config.toml
targets = ["symbol", "outline", "face", "rim"]
norm_position = "pre"
activation = "swiglu"
loss = "cross_entropy"
residual_init = "zero_last"
eps = 1e-08
max_precond_dim = 1024
one_sided = false
weight_decay = 0.0
Rows from block 5 of a small image classifier, named by matrix and row number. Rows with one number belong to one neuron. Each number is 128 + 24 x the weight over its row's rms, rounded and kept within 0 to 255. All counts start at 0. Numbers have three digits each.
After each neuron's rows are labels from the 100 images, of 14976, where the neuron reaches its largest size: "place" is the part of the image that holds the peak; "peak on" is the class under the peak. Only what is clearly more common there than usual is listed. The data: made-up road signs on poles.
# gate: MLP gate (model.blocks.5.mlp.gate.weight, 576x192), inputs 0-191
# fc1: MLP up (model.blocks.5.mlp.fc1.weight, 576x192), inputs 0-191
# fc2: MLP down (model.blocks.5.mlp.fc2.weight, 192x576, transposed), outputs 0-191

gate.263:129128138177104115119137109145097115094142123177119114144119108136173159141163097146127112132156154123115134136114117143107137096117153083112169149157132118107140131108088123127137131093123143173150137109094141126147160135090122111099110138149136130145144175115160142113118090068142102123106128141127105151092140134153135116170124139070081129118165101099176078130117095100134110126124123114100100126106158093152086122147151120181115095119114117116165110120141128139173120136180120095106180144132146105082142129101139130121118110130136112162106154083116148132125169142148118072
fc1.263:083146180171156152153128112109121129108097126093101143121161135118123106110137161119119113151109141074145084139099095149111163136128173111108119151100113088141163152153107101129111076168117149128133133155154126108136134145121115130130107138117143109131087144134166124121086183145124070113148088118088144135117100144168183144104150151091078135127112122119140099139133092161104178143141092123116139109127127143154142155116158137131121143104158120125118145118127130114126111136143132156088142167123081143140104120077139148160118081159086122131144151111133094133100103093117134132
fc2.263:120119127117096143141105119124138142107092131149138106129117150148089148132137119103106089160093109127111113114084114165131107147152156061152138136140095130118127138145119138160106134125145161132152155174094123140183153130145047116156110133128152115166116121094143184151129143139143128111101147166153118102155089157112086097102088147134102094112202130145128102156069117152165139136116107138111124081155164117127101133122132152175150186135127100160128141126129141133146119107131075141097106116137136099123121138125138138113134138146110144137158153147148144134097123106136115150
place: bottom centre
peak on: face

gate.402:129165148130116110149145131093144104142166146154129120168136072150083119173140127112108148110126180108110139124150145123165137114129139086130120182156143071148157147137090104115050139088140102184120122159116135142137132157118083141162129157121112155137091108154158103122112127115115140103118108117163154115142107141139107096107147115113178147095119144099129089117123159147126145142166115130169143125104113121124110142135137105171116172126134107138115138147120129082119128150126156138073108166182150155128127126123098102116141108116090123150101161148143141132105122154154139104
fc1.402:102124108110096117147171136136124144099096106133128106171181141182129165161092162140146124104123079127132130152149128128128140179101121113091141094108099119124078090164103177121121108111120136127106132158185115127102161130101110181103103135149113133134156109140100163117148167115173073145163134109105093151134100157135179136155124126103115130125150127121153143119122128148156126116137178148102156117126147094115116084161138132140104134128128137152151130136164102158102088102104118105147128152128144108122098114107118162121117144136108158145144111104157123150096171092149123108
fc2.402:108108166125143107151107122096128141106109113094099078122158118136103143107121133152147142132148139157150123148114082113147142118131106093080104140098099097128088123122145139086122191117144121132119117157122120159109149146145152128168154121161162147133131093087154163141122171097144091110132152138106110168131151086131142127129196125144097134129111161124154135149099112105142137108140114156097162150152153089124127102133132120161136121138143118120140155164125139098105107134144115097225104155148141126124127110143125163101121128145102180151146151125162132144146164130088089147
place: bottom centre
peak on: rim

gate.522:058105124127081123162085098155149128151150124107140147080151100134111124133137143137141188145139112114130133108128083144108187110087123127085112134128134146113131082147144150105105118087164119137145117154116124156122146144116120115153125141055162105135106130104104155110159140139163114149161092110136092110131132120117125144137164137092122118072135147098131079100118114096099111127157128135098118098080095134099098115152141112111101114074164128123107148163149134133139136164116126179157159156099126104142144099147135142138119116104134104104132105109100142124153136151112157137
fc1.522:112110090145096116117129097154113162141116099129098104165131123152135125161163072091119134159115161150107116136098151126087142119115116098123123078160094137096134163155148141140155128103137170127137144123092116157134108117168148120121101123106113163125161146170148127163114184100130142155114120088137150122166135163137140127123132154136152119098112108118103114201167123107128127116076155114086123103115149105096129139109096139183145100147169114111169101122156118129094143099123136122123125131117147166159122116103097124168155137100138149115109116137111135153122127142179126181
fc2.522:167115105177119106116167129099119155138142155106124099148173123155141074130135143165126100152124142105165118127127108132146098136125090148081130139125121130095124170138110152133110110109145081136140122132108108144154091136112113134062143117115155139145114114195139157132138171138083147178095128131093139085090066088127113114125177149129168128152128144112135090117124128149111133139151117141094135129138139144173158135102145124117151156151172092125086130157124132095131129150133157136140117093147094122150124096111129135140091124125137134075128150170102143117120159126135093123
place: centre
peak on: face

gate.364:116074137163143111098125145114140101123153063116167138148089117115141111171098105132111137081140134166136148141075118119125151124140132138146118142104151113111150084158115115136127142100084110080160131072098130133113096116152090135093100139134077128124111162126120103127126107111058156129127120126114131110084115111110132109132097086123141134102124117152101112141164113114100107136120098108097095123119143101107117124154165100121112149151094112090131175110084137142120112117165116141149122106119128174149130110118112157117123081108104164178148122138129087085120131155128108130
fc1.364:153113121114110116122158150137157133118126108118144132118103090069109103107136146112125103124131101113135113112119176135186137105101140117124110107144152109141122110124115096145117184139191129142113112118114097127102150115123163125120106118150146100106117191121145121145130150100077137127103131106144108126102172114116160130125118148136147110185131107137144096138144177137108160110150113059120092132148139131121113135124155115131134151106120114168085160090118129096170167144132183144118081144129109134113126120114161109141109137112121150162073148141125084161131164095104109073
fc2.364:125146094103109113103101099112138123120118113174149153158138108126103151139071129129123111136137127110115142132112125133112096134104125179097178106162134142171155137109112144141140154142147144168117120072125083154131154153125185151103113132137091115113157099127164157112124154159089146156159111106150143117079074169132140121121158123155160104160152105099106139128126148122139098140081153117132112166181132120139124139097166143199128100115140107121109140100120166119140131160152135119151099067127133141094124141133105170138130110116163116129102119128151125088131142155112114110
place: bottom centre
peak on: face

gate.37:152128147166094096105139145110108133105114135133142134088135115145134143123144104172144138150127126142136109114139116166094122112077108112114118082084106136126124154115125116162114101141082119110089113155093171155156141147081112095129108125155147117166122134143073114132104151149124133108101147093114120116160109127134159115092063121137135113160163117101094080145136098085130150133085120117133162106125110142086154145131171134120065122123095124126122145114144123108141112114122126147128131173148138110105195116158128165142147148128076116089135137089119095161168150131139119118
fc1.37:111123157123173188126114132120104142127099145125104131134106094085114123148139089141153149141141117126104167126120135127094135128159127121147176132145151127100142177145091127100057098117114161153135071113126127098079146136118080142137076134138112110143117134118135157115158125136105075188112096102101148168155114139138144131124157117077083136118120130157143108126134118119143151144141172109101101144142128107148135091134116141164124126144114148132122120143130100152115105144166137123153099093145144154133118142118127131122087125112140095144064144131158190142078111129115124158
fc2.37:144097130124163094113120131175151153121125157165124163144100079079137095156148171156150118137108137128138171109116149130105098122111088122094131129137131140159101117111153162152138146125073163119147113092143146158079099154149132158177104158107108092136135086114145127120131119123087126111145127130159134087161134137168073088114117066141132144102111141077110137132160123124132132136099097092117110149126141112132066140115145158134129159108140146100176132126118117101118092144172164141110110137115098124104150111142133158099146120108138135121103131139150124140133102139148082130
place: middle left; centre
peak on: face

gate.371:154094135134113115141153137153137087108094138107153137136141136118106137119150150137142148169079153087159139143128143169159115112103133132140143137119116129093126114088114110112113119085132162158118097148170146129162148091142127147099155106119147162121114138147090086084152092079160089175093084115121150145134143161102108150133115152133055115140143149060163105161130119116109135103112123131127117097084135114105144125144094124116114125153134121149125095137132118167141069158104132139158146117113127092160167145078113126125116088125131130122106154110135139145106158123171128114
fc1.371:168135142157168151134160121090122129124173128150136092130152122134115101146119129130132089097191093136137089125124073122116127173161119126156173135134104129161105142158172154145167141106123143142135132113105120141128150146123114113141101125141108095150155129076178092139164172137132154084125133180151141117160163106134147124103154140172157133101145093122104129119139115136119130165170147168153110117172128121148145129128081132128133130114110134170097154135124145111149108116127138127133098095106146129143132106156108120102116124186114167148159170143123122063112141143115160126
fc2.371:150086111111163114128102115152088101149137117141160149127086171098128109152113111103104141125170073161128142143150109153134101101111122137104118138089105090126133144115101114139088145165099141116130146129147150133109147105151102166120138117128091103170109138107123129113130164117157086128125134083087099107153085134156142126139134175125120152102143146157143129122147094109152129156098101163110139148120108183132121145143142127151119120133121147122104167132130114159134126097148134175159128078164181144139115155124124137144076127090187158140149124183132125139142125144078115100
place: bottom centre
peak on: face

gate.254:130082096157128092118128172096149156138069160123157125137131125080117136100108166120161112163122102108140131098138127117077115081172151129122084144117093140124131136112091164140155172167104143140141118123102100117156125126118134146124103112174139131136098117157086133150121115092157117103101125103162124150107114170103131173141094134155163133150190091141129124132134152119122096154128111138140151146166120105136116162107109119112141127122164132116100142041088125112139146130107138124107109144144144157095150122114121086080115136137119123123126112127108111152128084137104122098
fc1.254:111102132157100135104102105152132081122132086118142147114127105107111109145135127126132142094121149109093159151087143138108109143116136178122127159118149134163117150127143136124095141115129139091104150163144182154124127120163129099174149155092078105130127142058132096114160194098079105141143161107101135149125134119091128114105138152100103115102057108123151152154115149142112115115092162142076075131132148134159147121129129133149113125135102100120146112139146132089164096092148172152127095160119129127124146124129136115119172112147113141157094161096150116144119138117145141110
fc2.254:132090127118121136144190098110085121128126137123122119138114105158128107145136099128141115178099084083154118137160132122154113109126126110117103131133144135106152134085089126172169158091151134099134100107107127122120129075102150109118105122148135151116143136107179088155102160086129058114134174111125139149132129151123141128146185136147131135139127141148143114120124120163129127122122116149116142145173095146129154129148152156117159099142113153138155072098146124142114097104108110143110105101147096118160184166160164114133132126105154102135156122132126106139117160171202116120
place: centre; top centre
peak on: face

gate.372:130145110153092150126085065129141089123149151111097090113152123118131115092131080138098125159122113129156109153117104143120113114120133116137166100142154138102086139172186123107125109144083128102139066157108147102100109137147146127144105090119168175125146123155122063099136138158138101099133129123143123132148094121121143100151129143085101114117123148132165039116117079133132136155107151111131099146125124134145127113110160102118124152124105111121123111127138069137112111125164163122127101150137163132113172156088128148133116153092113119157124149114086146122107135132112143120
fc1.372:136139156141103130139089131154107126121137121089127083115171130110159089154111120154137134127109084080135111090078165149108131121122138183123117120145105160099111117114127112124153119093132134132094085137106122054113136153144138149132090152151104124105111099122117141157129174168142078155111158144123135135104122132131172147093128153110137084125124112162126120140152119144074165118112189140139110148097158094098123169122138131111130147151130159165120122158121137107154129134102165129132180155130094111106115148112170119116118160096138133139146103124154120180130159136102133154
fc2.372:118139099135152160142120165106101103120103134121091141155113150143097124113106108173141105134142106134150122142126171104127119126116144169090072086144105110144137130104156126128127150133104128126098083116112103113165121097091130150120132125132137147141115108102104107102150122116081108146128172120071090142117112104134130142104116106103095104123149134139124134117156182130148158121152113125142144097088118096165096126108150121119127148068098167115118160135144161130099127160097053171128182119135129143066153168123151131173117128151156098110127160117146136145099119140153128148
place: bottom right; top centre
peak on: face

gate.221:122120141075148121099103124105062106145119115072129126091116103103138098103111098145159145113148124162106143102109117119175098098135138117152083122108119180136085108121124121141122132128124124132135161121061148110164107131140142095168115090101127139120151121148145119151109120074121122130095152176152103119153125089126134083089095106129131122094093161139099126145140162116093078153113134118118144142108117125115127141151092101134111129115117123163141108154128145152115148156126147148142107105142094152132105083084161104122159124139093115131145118124083165133100155142112169094
fc1.221:131102128111119143122121143134144147117122171134160161117154092121131118137132163116178111142095109112160145144183135187159143160122126101133104102161123067167135166142132133129147135142126152102114158109153136152130152138135143097138144110157145143132119142166092161165120156160115135082123115158101183136135124120133121172093156140156139094129123139085101115112107131112159094111127138125144119155099132103167145129119167083148139098135134163084106131152143134127148141127137153089137149135119151094137190142134173119157126145113144087144112097188124080149147106126169137138
fc2.221:129126097169087131085106099177151157120077147111127127103100125129097153148083123124174143147109118134131129114098122075138124130139119120112142136137135145123096140139116136124104142133136130128141155101097143125156102177137103155156086107154128169114105144118148122105099127115111131122173159118088066094155147139161125069083113116117097132126094118119121129166155162084133132118165173123118102126136154110117167097158088138101083116076108145161165092158111111134156140120154129151154101140120149142142103118135155147107088109129139099135113126144098144130125149157092119109
place: centre
peak on: face

gate.505:114136129113094100117145138147124086152129127104130152125138132174106143161122121117124132163090107141100110113152141157124135145102137177106107111130112120114128107161117152106112144129138136139152111130154123162105123095138108102137150121110179154148149153157134127098156129115179159141152120114177124130174149106163185152073129123085144099164116112102128103127113082126115156139115114153112150139139185116096074112150142154106131138099106131103073128104136109069132169139160166144129088103158103089112123142089159151137142106139134139128145101140095123157106141164122113077
fc1.505:157142158095140113149160145139135130143124168129135135109151118162140170141145127109109124120129099134100108112118134168133118132102125183136116097101090112136116119122127149118134158131142091189123147151134106173125145102167125117118137136086176147184176127131194142107126127134116124171141087132123103148163112124139149136061128098107182097139131134119154150138154118155081154131106157109128164137102141098098120160148133127074156151157147088087159097154139114122149137146160151132146110140124106113129116128103141113124144111121148166109145099176135123151134103167123136082
fc2.505:155148133082139112062145120125165118138165139125119147182135132145098133146139119129139145119133121127108117131098085078124124140144135104122136164149100136164171133081143126107118103110156147157094120165135138125119150092099135101106159097134193142150122143106120120122138176094168179127157091164131108122129135141132162143110132142144142055109115192106127104103135154152079089133128153115124128138130149146141140138127155106109156162116150078147136159125174142117084181115123121110112123131125116124124079144091134108134121138130162121119107098135141122156141154133130104162
place: centre
peak on: face

gate.146:129114138118158141157138097125097116121133149095129126147101097149185138124135135110176138141118160099120123158123129101171153119128105135105088119133123153098130160108128113083124165152097086156080118150133160137109152156114087108100143145140145133122131111126107108131107076109105084156116153099085108106139161160166112131140124102072094152104097094098098102131081098123120136156096112085137129130135149169131100160106103105107120144126132119080100120150157123160160108119155101138151098153164162130115144138163108111118100151124139134141148144162096089120104140117091091116
fc1.146:137125132134130113115136138145134101118109132139132129095115109134073048132148164087115153130122154116121122135144146140121213172103126101143082142140115089128141089137136128134163123084109146131120130111150148107112116115151127117146097110101138160109147165142154147138141123122168137069150113106143121118132120131128112129141101078132121150132109160132131144133189090163111137146150109140178113120193117140171114131107107105140132124131136108126176148144154132103149128120097169143175109091070116131119105159127112146089125122170144089133143096119110092116118134113175108134
fc2.146:133111118077160157135116138166131099128131154161130101097142128097163095143151124136117113128094148136161082123129121114122141122123155131115165155127159108092150097108091075147123173127107141157156125125115143113088105117192102106133139123098123124047100128095134130157157139127091115110095122133105145164065155142160138146093157125123092127158165168133123158111131144141149136153120168108101124134126125132123124074141120089139128126097144141117132117116176113119118130122126142160087092153161096118140107135128125134147085103138090097119126089102117135083137142161162123131
place: top centre
peak on: rim

gate.548:164120157108089111166138124047124117144103167149108121117141121124138154125124107170095137123139108123135093181131126120112103137167142136108098113100118113131161120131137098106143134141086092116128077123111126186147130172142134111143124105138151096141127151094108144129130157131146141121096109097149165178159088098172127164117101137144119139129182141102139138157055128130150105162152147153130136082131120098106121161127121081163144084155130114148114149085137141120092114135157134152146144134142133135139143117100151140134130140168103107118077168143128146131127137149129150109
fc1.548:156204150109089115139128156106093129111115109151130088119089100135175160087119141143097128132111124143119126128147120101140103140149158102106086127126154100111132138174158155141118136089128129110106100113127112194126119148130117100111075120172159126154163144100108128158149149118100124166107173097168157100092087132126136152109135126147114129156185118121161123150089128140133106178138127134135109138132124137163158101127110101141129144101127157119120168085124111137113116113163120101097156135090117142121141082161173134125141112150113141155112152127132116138160159138117162099
fc2.548:135174119129153137128104133173123122106165081149138142117115164123137120124071172144131087162121115153138140120112161154142135142119109107135121083104143106091157080132145143116138138115121149114119187119104091138119126097090166117133153141162140151124142131105101111123154116170106116142113126130124165085153135133096145133105137084116116159119166167103147168145161135088115129120138157169102091100079129161130092161149128130100128152126089104126138165115118123141062123131130138104131159095125121133123143166145133133155157127156115118126148134111115132107109181138117176193
place: middle left
peak on: face

gate.335:109162107158150160145124084132113085116118114109122115145105109099098093164137117127140111122132110149092160148165112100176161147070097120106139139177122137124151124136103097103109104135157120137104119112116117143113098131196144205160118126125150117141140130109118126146132165145149102173133134125135150086157131123154129123123142119188124144139105124105104130100114121091113140175114170149134192130173103136083102096112124093099164099162124144126140133130134125139106141148140143130107145144136148120168129138164100077153110104134163136131120138162128128123132168136097108154
fc1.335:094100075079081123135155108139124099151125140123124129104144117163152125135154168140112151175132099123134117130125113130106136085174118121137150173110142129114131184059190157118154129135104127089161140165101093144104121105136122141129133168126140164170144126127107099152149062102159142125121114113138129126140144157102163126120148106132116113131107091133131106080136125120120094098157121081171124109117152114121145147169166130126109112134125098115120134142114107151147071115131109137100091155117120107120139124123099163167139152133193117147125121126112135125138162132148160132
fc2.335:098096085141154158180146155095132118136125135117142080134136153142149148108138196139101081137122147149132176123108106110122099141093113141145135196169109128183128136172121113104149131161074108126122129199136123116140189092142119123124137130098116135155100104122113125134121120164130155124085124167130078154112102127106154182188145124153134131085101153142140163148118150157121111086139136135150141118126116137132116096120160113131107156151112114126168124137103106130102085134167115120155146128129128119111161149133124140132148115108114147118112119165119138135126121151139142109
place: centre
peak on: face

gate.351:133100154142135126096122082135165118128095150128160139171112131140132119135155134119107143138152105148168136060143118069140104124142113093098160143126131118108097101101094146123139094103109137110143090098140123143091154125140106142135174097092157123140092094105154169133123108136109109090123135170118109102140080150148110118123134175137125063149104136172141141105160140101117115168173147123134127144105168145113085133130137117121146110122120119114150127145118106120111103150142139078188091138131120095127102171118162162139147143081138136135100151132106108128119160099110125097
fc1.351:155121137141119135096129123175126193095115108120190153165131114101111155156102165102171165081137139114133144095127099097156151134116118089162135115161136128115109119139100086115087084127162152122096111130151133126120165121099112120126135109165154148122145145173136106128106126096155133127178142115113128109121119153116168143125103119104124142149169089142145149126117151124113106132163164127125154107138100108072117149103114165103151150147117131119137141100127161177135173166133122136088114141160123137109109135129183115141111124129090129151103141130171103111143162091103143165
fc2.351:151130091113124079143130121118118164083162098118148114129119081119134136131170163114170173122158129122102135114099096119096126118155149139148135127114125086155126077099109113137129096130080097123126142166099158152114074105117100117156148113114133145108119093100170126138136139102153130130126188113152155121135090183111124124125109120129146151139135105106105100157127148127140116086143105092119129108139115191110102125151143134139116126123152174151151099095157122153103142132106141116156149168146184154112133169134160127157170102169161121123104118105094105142131097111117136132
place: bottom right; centre
peak on: face

gate.115:129079159144083138134149069135120133125141137141129094132129121110133090163124137147093154146163160099112088129066144156089076106154119137082126113111128110128132112126121155108114105155143099166168114133133137163169148148117135115137120123119135154105137147118127151121077080106137072117108137122136105128138117174192113132204154144131109102161117111117169131101109182130104099130086126124134133123101134120153127106102126136129127108119126136083147150142122126144107131152124117094113081123129098149114118143137100128155152113109090172116116104145097112107082104131103148144
fc1.115:140073155150137101137127097114140135142132108131122115106150156139130120157113148108114155108143134119173181130143139122098115105147134140158108122084142141130087116114081141136145153132133093140176113129157087115164133123136060140118113130108115179107095134150115161149129109108150108130112123132175090125082162165137131150144144185124087119113106082154108125109103153144135127117117114157117158124133131071137137115102172125107128082136125118111129143120132184141116178123107146107117154161174121117123162166100128143152143116167145137138142090132143118100103119084113146183
fc2.115:154156100127110126119164170073095142154122131116153078145094150173094147138093138069125090150140081122110169141123099145082156140128105111113081103125136100102090161130131130144152106125145113138114120132121142156131127109148140089125141144152138113148126104148123120152148132114114133093129134136124118131122166145150102115114148098126084168143100115148150129075146086117181152133140155113144137090143111151157154152112110110140148114167135113124088085135132100142122131123115106152145100093175116127119172094134145107118145150127130201127123094109165132111161131088098155130
place: bottom right
peak on: face; rim

gate.104:092113098169121125108130155089109142153113109161158117091138151110128089121108096117092110130132107129126135144076164131094141162100125115176164169118151154118150115128099165125082149138117107126091063153103123125099139095144090143124104117096136105099145124157183122149124156132175119127135130133123133127099144109139083116107096177104164101121118157137129121121120120097145130106083119158111102112121159150126145125124143089152109129133108132083115128131100101179163120160133076144144163158113104152112163108102119126118161146137166107091137118144114109130140175119147110102
fc1.104:086139133136130109100123192109115124126097170095156132105170154124115104108153086123131124118113137151086076143125164105127142155113124119134124115192153115068106120109135142109098164125124147108135132117096142100111063107116121134152099140146120109127155146120172149138112140115137103147142127125111144111116143126133160205142132158162114172091124152130124148173098143087090133127139112125107121111125165114135124131121116137170133122130091116130113141114157107145127130144087128168119092127099108124166160099135062159137147111107113082122107114105094149118153142103135162099
fc2.104:100121141145120095143117189167119160134172193089157114124133121128123128136165102132143096157137124103172137099148124107151132128133113106097088099143150119134113151108115117136134115110119073060156141143140146083137163141169133119147089132150125130141112109166107108106122103172136161112098131117135127155119124132139123119144119144202114157105097117126139151179144124144149111150148106059142111145109116147130116125099113150142168147129111103125136128116133146165111127163122115142103076108146130104161134127128140140181132120111148094092082109147122096107135115081119155113
place: centre
peak on: face; symbol

gate.550:170147127156127100130146158130152163157187135132168115121171088156107142120140107102112142118106153135132103089128119112165119110144135116105076125149126126127164177151142127089097091087094136145161092098125151100138135139134169147135132185099152140116136114137176144133145124104128148083144170128119132099100122100120141164128146100127129154147158151110071095111136149144087118096114145074147174116137082120139146124168127117134122089161122139146127111127163083107130173111145108115147103132133141109136149152117104118150106115113075120118111088145118150121115169117123147110
fc1.550:127128128201124145078120126140112078149148120130120151146110112067133135110119177149131127107151092135122138137106115169157110156111087148123175162139117133144107098133127112117147144116166110113164150096126135138108148129141076082161095135121124135143130113162097116115086100182136121135117140123162131144144160124134124119104155135129140105152113121134124143100129082109129140177101106147116102156124136150125159127112107172147093142170122152147164160117128097128090125137133134117170167111130111087147079149144139153095148146119139134115112172099205133112129136092142132106
fc2.550:103079093118119167121139120090123125161118114132130144094088140163161103103146114122151123125130103138170178127118157146140124115140101138143162170094129152124130124098107116162125154162145122127130143121142117142085105140096078106155118147149122162123102126148093141117127125155140158090115087105159165131138091131123100147097130122111103120129087143105129130065124070113133107139116150129158096099100113110155130139088118129114148118106116146110162127134111144154105184113130122132137161165117061113153148093159138149086189145136112105146111157104141123079148150108133140096
place: bottom centre
peak on: face

gate.555:156162140109142091093123112121117142139129133146128139132115108152130122152114129158096102118086148156143139110123112170158101101190118075140144135100152134132118123083093148127150115117167119157122142095094135071132151111119141100098138139084109061151135106133129147142122075147157109129114150156161129134121128143158155076092143118106123148148150136092121112155135131086124154117161098132096159132161147153130177097125119137163124109119147143166077150170138143099151134112111164141124117135136081131150156138135101118179116147117086109140156146076149129145114114097134127101
fc1.555:175172081086128123108157120141135168109108104121118127138169138124138126154108138123128108147077124122134160134140120162136113110172129119086127126112154155151124152100084122112131112117141142099113138084114140111139139144084134127085145090074106125137111169143168143126125180165136072117102137068125124144133121153100084124094154116110122186105092137132116103132125145099130124149131092140104125141112145135121152117157120117160116131134113108170132110134134114097066136111102157121109133126120109133107128125120098121165092162145133083085081111066123126098157116131124118103
fc2.555:110128123125129103202145108164123159096107150139128159073152118115145136131128170083146142125137130089154153118125116159173139109126108116138161078104111109103105091132140097116169162133115127142051089104131118138112119157128154124128115130107152133152144182107121149123126126149160124117189151130103104145133148074091097100174144119142157107114123117106129115115106140127134116117165150126141099087096091081143151113101132125152108128146132156121161119105093089141105123108110131114127149135100123116176133114125166137127118146123108124089082102161120151110132151125111142084
place: middle right; centre
peak on: face

gate.329:122168136153155130199131148122114202154203123136173101154141154121084148131085122123106158138165121136107176124152082144118097146128145138125100142137113132177149111157129107094134149160139150146115116177109184129102116160122131141125134151116147111087106151130153132118126111105128115128155128133097154147133120150154149147099143156162122127145133154119134123153125166148133133139126145136108154089174135152089090115122121120119179137126094123112101152088141074129133108142138121115126131118126117145189158147085125164147103074127125115115103143123124119124140112119109107100
fc1.329:153138155138087119123143141094092173134149154115160124120132094132139124083117141114082118125151141096114158147126126082117109113131179140149138136157126116136133127097174117134131161160112122101114115123086139127148094178132097142142077107119114097101158155140091064103099117111145098105110148114086154189123135170119088135104146143146132144109117146121115123176147124122109157175168166155128126145123113107131126167144119141161143103148103154116079137135148114112085112127143128157102110143165100104135144118150167122158151107124145128124115092081087125141114104098153143128
fc2.329:120136105156158126132121154083101078118121119140166126094154117126163121154092136123098078171119118117152153128106057099131122130104126129105138104142181159106165154131134125167134140128121134139145126113153126168157120126140096111150115078107106142126174127144158147138130167152093126104154181152096125096139116147116131092094111137143124179118087100153111169124095184112133140142127127142125128115113114115123129125156139141144124129163209106120106160137131116120122125111154154117154088089122123119121137087105117098175130099136080136154140142111129119166118145170147128133
place: bottom centre
peak on: face

gate.345:089113138147121126122082072119129135117180128122135140088124084149122111094124141149112142112150088155108126105117155146114148133141137130069113135116151122104148141134119173109119151139083155145174109154094076191095132126138118156128181127122123131125121149109127151162111183112119153133079100158158133125087129100154127162139134127137089124129147065146133101116164118135141148116099103190117140097119127139160107130125114107140133106146114140151116137149171134126094121103146165123141121179089083120128121145120143088121137138111123167134127135102095115148136094153088139137
fc1.345:152113128124177098154115112124105081144161147134129143175128087101129154182147105128133127102112101110123103112132120101139100124122155167100133167151112135141107115146163150120111113153119149110064113078154139129112089067139148111116122098121144117127092156143136166057148131162149104149129137117112142105132149112130152131119156155063146166101123148129118112160077118120102107120133135145129114134104122184083130076121137118144082167096110148130131122132143146128133114116173115129132133083164156146106139149146116153130152120123135125094154090103122122113137147123138078120
fc2.345:123122093115180101168144141130105108140091133179105140127109116144081103120106118148137119113098160111138123150099149097119120132098110120114119112126130082125112118110164166106160125144128150120103104147145084134135135135143125137151101128146123143112139115164146154096099115136158105159108111117178130106132126105134066107108157114101155110129145112155068163121140152121093155096084088127137142093147135140136112119144121162138109094160132088131139106149093142093138129092124172123063154134121160174116140147157133125138170127096132146140095116062122118076124098160130121118
place: centre
peak on: face

gate.456:134085121099123147100142168104137104176137121109168086121136123147116151127135102125113099129120104096133135115086140157111126127094132117121113087133145149154140148154160156129105159185093115129118115104109112139162129159138103148142058176162122057102090129121117088137152125147089130109123131175104163148139091109131069121109135120155127143098161131106168136112138144106114155135148141122133118161145122148127102134115151150106120079101121154164166163102112121168093095127130122142151149144101155102144111118149134113105103096104135106151116163132089124133116143148095164112
fc1.456:116142112099105134110119106128138116138139130089103084132095112140173147166131130133126141133125149111051142108112157099130140150153114075149118138161133110124120112144115127141136128126076081109143128106198141111076132106146135113109138173090177156092148150143147139111126129120109135117092126109138122157092146111152119121126159153099136110110106134123097160131107099120121136122142148137105116106146141102099117142122156156127093095113133099128138115104150147139181151114117154137129133123119082137184180092086170078119158115172090140085117121101113082128138137112133106098
fc2.456:155134127097123128151101118131156089146115106129113164165101159122122109188161118099123111138128156099178112111130118120127158153113151131164131099128134125121087137142126159105201134135127115147121119139153139121131108163148158106136134102158145195135112130087130160176101130086125137097097090109148164106104155136143139132101139115121099149153171154125137133134140128169091139178190091115135127092166100146126123111137126131104139131127112088114105136127165131150171135133129086127108127120154080165115158154109088093121136102129120098126100151107144087101133114123135101105
place: bottom centre
peak on: face